{
  "image_size": 48,
  "encoder_arch": "vit",
  "encoder_norm_position": "res_post",
  "encoder_layer_scale_init": 0.01,
  "encoder_parallel_block": false,
  "encoder_drop_path": 0.1,
  "encoder_patch_size": [6, 6],
  "decoder_width": 192,
  "lr": 0.0025,
  "final_lr_fraction": 0.1
}
Rows from block 9 of the encoder of a small masked image model, named by matrix and row number. Rows with one number belong to one neuron. Each number is 50 + 10 x the weight over its row's rms, rounded and kept within 0 to 99. All counts start at 0. After the name is the row's rms in percent of the matrix's.
After each neuron's rows are labels from the 100 images, of 14976, where the neuron reaches its highest value: "peak at" is the part of the image that holds the peak; "top examples" is what is common among them. Only what is clearly more common there than usual is listed. The data: dead-leaves pictures: piles of overlapping shapes. In brackets: how many of the 100.
# fc1: MLP up (encoder.blocks.9.mlp.fc1.weight, 480x160), inputs 0-159
# fc2: MLP down (encoder.blocks.9.mlp.fc2.weight, 160x480, transposed), outputs 0-159

fc1.87 110:22 36 29 40 55 37 42 59 47 44 54 48 34 45 49 52 56 45 55 68 51 47 40 53 62 52 47 54 42 40 45 45 43 45 48 50 46 62 37 69 55 46 37 32 37 31 29 48 40 46 43 46 40 39 40 32 53 40 45 36 38 45 42 38 51 26 41 31 32 32 28 42 35 51 49 56 43 33 52 47 45 47 46 37 41 49 45 49 42 46 54 55 44 56 55 46 54 36 52 39 46 53 51 45 55 38 43 46 62 36 50 52 45 70 52 36 47 31 57 48 70 42 57 59 42 50 49 58 44 54 35 45 66 52 47 40 46 41 52 40 43 51 51 47 21 52 50 45 53 34 53 39 60 52 32 51 57 37 42 44
fc2.87 087:37 49 49 59 42 55 47 74 46 52 33 63 58 58 56 38 55 39 52 72 56 36 46 36 47 45 30 35 56 29 55 41 51 34 50 64 65 41 61 48 45 55 47 51 24 22 39 50 65 58 42 54 49 50 45 56 55 35 38 41 44 52 57 47 41 47 72 51 58 45 57 55 49 43 47 49 50 48 42 46 63 48 44 52 58 40 52 49 61 58 57 37 47 53 55 43 53 56 30 47 47 59 43 51 38 43 35 63 58 49 49 47 52 60 51 61 48 40 36 49 44 57 61 33 42 54 33 40 66 25 31 35 53 56 62 43 46 53 29 41 45 43 40 50 45 64 45 28 65 50 69 41 48 39 45 49 50 46 52 54
peak at: bottom right (43)
top examples: large pieces (97); vivid (55); grey (38)

fc1.330 075:55 69 65 52 32 38 29 49 41 42 38 49 61 36 54 36 61 46 64 75 52 56 53 47 41 62 68 51 63 61 34 55 48 59 57 59 57 46 44 50 55 48 67 64 48 52 58 57 51 44 35 44 25 53 42 44 43 48 51 52 27 51 45 47 48 36 54 36 33 42 41 42 32 56 45 41 51 42 53 53 55 41 46 53 52 38 48 48 51 50 56 24 64 50 66 56 55 66 62 50 39 45 65 63 56 55 73 45 55 53 50 38 62 66 66 55 50 55 42 57 51 42 49 41 37 46 38 55 49 50 33 44 47 43 43 37 53 46 43 48 39 43 46 46 40 50 41 43 55 33 53 38 46 44 33 42 45 39 39 27
fc2.330 081:38 46 43 45 44 31 39 38 48 44 48 51 38 52 59 36 36 44 44 69 44 45 42 57 40 46 26 36 48 45 44 56 46 48 49 60 47 49 45 45 44 49 47 46 52 33 53 56 54 61 32 48 45 45 41 57 39 45 48 39 40 46 33 59 61 46 44 47 39 36 42 36 45 42 41 29 38 46 28 45 51 53 52 64 44 43 49 46 33 47 79 53 55 46 53 36 52 45 21 55 64 51 38 50 40 52 41 51 48 37 54 47 50 56 46 57 37 50 49 42 31 53 38 42 57 44 55 48 40 47 40 35 38 26 56 49 49 50 39 47 33 22 42 47 54 45 38 21 65 38 57 42 37 36 48 37 48 50 50 44
peak at: top right (65)
top examples: large pieces (64); pastel (56); vivid (43)

fc1.337 108:50 43 48 51 40 40 44 40 48 39 36 56 44 38 58 51 46 43 68 36 24 58 26 44 58 48 52 43 50 56 54 46 42 46 55 60 66 51 46 41 67 59 71 56 53 58 58 46 48 65 56 49 48 41 46 37 47 36 50 44 49 45 38 46 47 56 29 53 16 60 38 58 39 37 41 27 41 55 50 48 51 34 45 56 54 29 53 59 50 44 56 36 41 55 61 41 66 57 49 45 51 68 44 54 59 41 48 62 60 63 54 57 36 68 62 54 35 31 44 62 56 64 54 54 60 46 49 43 45 39 46 56 50 35 47 44 52 50 45 70 34 48 44 36 39 40 45 45 62 57 53 52 49 44 50 41 36 45 30 42
fc2.337 094:49 44 42 47 44 42 38 40 49 43 56 56 44 47 44 41 32 51 46 38 37 38 32 49 41 36 42 46 44 43 38 47 36 63 37 44 52 50 44 46 45 48 47 31 82 90 59 38 55 57 59 52 41 53 35 45 38 46 48 45 72 48 54 67 42 53 45 49 49 43 55 42 42 41 53 45 52 35 44 52 49 55 38 54 48 48 51 42 35 44 54 64 62 54 66 44 42 50 38 60 46 50 66 52 46 35 59 48 50 48 37 55 29 53 42 53 50 32 54 44 44 50 40 51 50 36 39 53 54 51 47 41 37 35 67 50 50 45 40 68 57 38 42 43 39 59 51 37 82 44 56 58 56 51 49 39 33 43 34 51
peak at: top right (32)
top examples: large pieces (100); vivid (62)

fc1.464 086:55 58 44 57 39 36 55 44 40 57 49 51 45 35 76 52 37 48 48 60 48 37 44 65 56 40 42 58 30 37 35 43 34 35 68 62 57 54 35 55 45 59 48 52 53 42 47 64 49 46 55 54 59 60 60 26 48 37 45 55 36 50 61 61 55 40 45 78 38 45 47 50 48 29 44 53 51 47 52 40 59 63 44 49 45 47 47 59 57 44 55 39 58 57 43 38 42 37 60 60 65 42 52 55 32 47 42 45 62 46 30 43 45 71 34 37 64 28 47 55 55 44 59 37 43 62 30 37 55 51 42 57 60 57 45 42 47 36 63 49 56 47 35 56 33 41 62 50 55 35 41 41 45 51 49 44 50 40 51 46
fc2.464 110:36 48 43 39 48 59 39 37 42 39 39 44 41 37 45 35 50 36 49 56 48 53 50 66 42 39 35 41 42 33 30 51 45 37 30 50 58 43 41 45 46 41 35 34 39 51 36 60 44 53 58 43 38 43 33 50 49 38 55 37 52 38 49 41 40 39 46 50 54 44 43 49 36 36 45 47 41 35 33 50 51 49 38 49 39 46 44 52 39 46 56 46 57 50 56 40 42 45 35 52 63 49 34 40 46 66 43 44 47 39 38 45 40 52 36 42 31 49 62 30 47 54 49 21 51 36 38 45 47 43 31 30 47 51 64 53 42 42 51 45 42 34 59 43 41 50 36 35 66 38 58 44 43 32 51 44 40 40 40 36
peak at: top right (35)
top examples: large pieces (78); warm (50); vivid (49)

fc1.173 093:46 45 48 51 62 47 38 50 45 32 60 49 42 50 59 61 43 55 49 56 48 63 53 51 40 62 53 53 40 06 19 47 61 43 34 54 47 53 31 46 32 37 45 33 42 50 44 42 37 62 52 50 50 49 43 44 55 45 67 52 49 44 51 74 60 38 68 51 39 58 53 69 36 33 47 48 48 53 40 47 59 55 64 50 45 56 47 53 52 50 64 71 48 51 53 55 66 33 48 56 50 53 35 51 49 55 47 48 47 41 27 61 50 47 41 54 56 49 19 43 53 46 49 54 64 54 60 54 59 52 52 56 70 52 32 49 58 47 53 39 59 55 51 49 49 52 46 62 35 47 33 62 49 46 37 44 49 43 52 53
fc2.173 081:48 46 41 51 45 41 46 30 52 46 48 46 40 51 50 52 38 59 44 43 49 22 63 62 44 56 51 58 53 66 29 45 50 49 51 40 10 56 46 62 44 50 54 39 52 55 46 48 53 63 73 53 56 42 52 31 39 52 86 47 26 52 50 28 51 43 65 45 52 48 51 51 52 27 54 45 40 51 48 49 37 44 45 49 49 61 56 60 57 47 75 53 45 53 69 44 51 54 45 46 37 51 52 45 51 70 36 58 44 44 47 42 66 48 55 47 47 53 65 40 42 45 41 53 47 47 55 32 65 51 39 48 44 49 42 49 55 53 44 66 40 41 50 42 55 41 44 48 46 42 40 62 27 50 37 47 57 40 49 52
peak at: bottom left (49); middle left (29)
top examples: pastel (100); mixed sizes (60)

fc1.357 089:44 51 55 48 42 36 45 42 49 49 48 49 43 51 52 53 48 56 31 28 53 48 55 48 32 44 41 62 61 38 65 57 58 42 63 48 36 41 51 48 55 44 50 43 57 41 48 44 54 60 54 40 49 51 37 39 53 48 70 51 49 24 52 49 41 31 46 55 29 52 50 56 58 49 37 55 49 44 37 52 40 56 55 62 47 41 45 52 41 42 56 46 52 53 28 79 55 54 48 33 57 62 43 47 47 40 41 52 37 45 65 51 52 65 45 31 56 42 36 52 50 50 41 64 57 52 60 19 54 45 46 48 48 39 35 54 32 49 35 63 35 62 20 36 53 52 49 46 36 43 57 56 43 45 59 60 57 25 38 51
fc2.357 062:49 57 36 55 56 56 42 46 61 38 58 55 56 50 47 52 43 50 63 61 49 44 46 34 62 41 35 52 52 38 53 38 53 63 41 57 84 44 42 35 53 52 42 40 43 54 53 49 56 65 53 58 43 48 48 76 38 41 15 53 73 51 39 74 58 64 48 58 43 52 53 55 41 67 52 47 60 41 50 58 38 59 46 56 52 63 47 46 53 56 43 46 55 59 53 54 57 56 33 43 58 55 40 47 38 32 57 57 53 60 41 41 55 40 54 48 64 45 49 44 58 57 59 46 57 43 47 74 53 45 50 51 42 52 73 60 57 54 34 23 63 36 53 41 42 57 55 39 56 61 48 55 73 53 49 37 37 45 46 51
peak at: top left (33)
top examples: pastel (100)

fc1.440 061:41 54 41 57 44 41 41 59 51 58 56 75 52 49 41 49 70 39 48 60 29 60 83 57 44 52 45 61 71 38 30 45 67 69 40 51 55 64 53 55 58 53 56 48 66 45 55 44 39 52 55 45 46 46 52 53 45 50 63 54 40 38 53 40 51 29 61 49 41 54 42 57 45 55 39 39 40 40 49 45 52 58 65 58 57 46 47 55 45 45 66 56 54 55 60 57 30 54 57 58 47 60 50 55 28 66 73 42 49 49 64 52 50 67 51 41 48 49 37 50 44 41 53 52 60 42 50 54 40 57 54 54 49 52 61 45 48 44 27 59 35 62 48 32 43 52 44 42 58 37 66 47 50 46 44 69 26 34 40 45
fc2.440 103:32 39 43 44 36 41 42 45 41 43 35 43 40 44 49 29 48 43 35 64 45 38 50 48 42 46 30 38 48 51 37 45 50 51 45 49 48 42 44 42 37 46 45 46 46 36 36 55 43 54 40 39 50 45 42 46 36 40 52 26 40 46 39 43 47 34 55 40 48 39 39 37 44 38 43 33 32 45 40 38 47 41 48 47 41 40 48 42 46 40 76 37 55 46 63 33 53 43 27 51 53 45 38 46 40 49 47 56 38 38 47 49 57 63 42 45 35 49 56 41 33 45 37 33 44 47 44 45 41 43 45 37 51 33 60 46 43 40 40 49 40 26 40 41 48 39 37 30 63 39 58 41 50 34 42 33 39 46 42 44
peak at: top centre (31); bottom centre (25)
top examples: pastel (100)

fc1.348 108:46 38 47 45 49 52 42 53 52 48 48 46 36 47 53 36 36 35 67 66 34 66 32 40 58 58 41 61 42 42 43 41 44 40 29 57 50 57 51 44 38 37 52 40 43 53 60 42 51 57 48 42 50 39 45 41 36 48 62 51 43 47 49 31 41 31 50 50 38 54 34 48 51 23 46 58 35 47 45 50 36 31 49 54 50 39 41 54 60 54 51 69 42 51 65 38 41 60 44 40 42 58 34 53 49 56 64 47 63 49 54 57 43 73 49 56 36 48 27 52 48 46 51 36 54 46 35 56 48 47 29 42 66 56 55 47 49 52 53 53 37 34 42 37 43 41 44 32 45 47 38 39 46 50 35 35 48 21 50 43
fc2.348 061:55 53 57 51 43 49 56 44 45 54 44 45 45 50 44 51 58 51 41 53 59 57 62 54 56 54 85 55 50 50 37 48 52 48 55 51 60 50 56 47 59 64 58 54 43 45 46 63 45 22 52 45 56 41 55 27 63 49 56 59 59 47 37 66 61 59 54 50 43 43 56 55 53 49 46 50 53 58 47 45 47 45 62 38 38 52 52 63 44 46 33 41 54 49 45 56 47 41 90 33 66 50 53 42 48 52 55 44 46 53 56 54 55 44 47 48 45 36 70 59 42 46 55 48 46 59 52 58 45 44 44 54 36 66 52 57 55 55 55 55 45 92 54 64 59 42 53 94 55 49 39 55 55 46 37 58 48 47 59 46
peak at: bottom right (35)
top examples: large pieces (75); grey (67)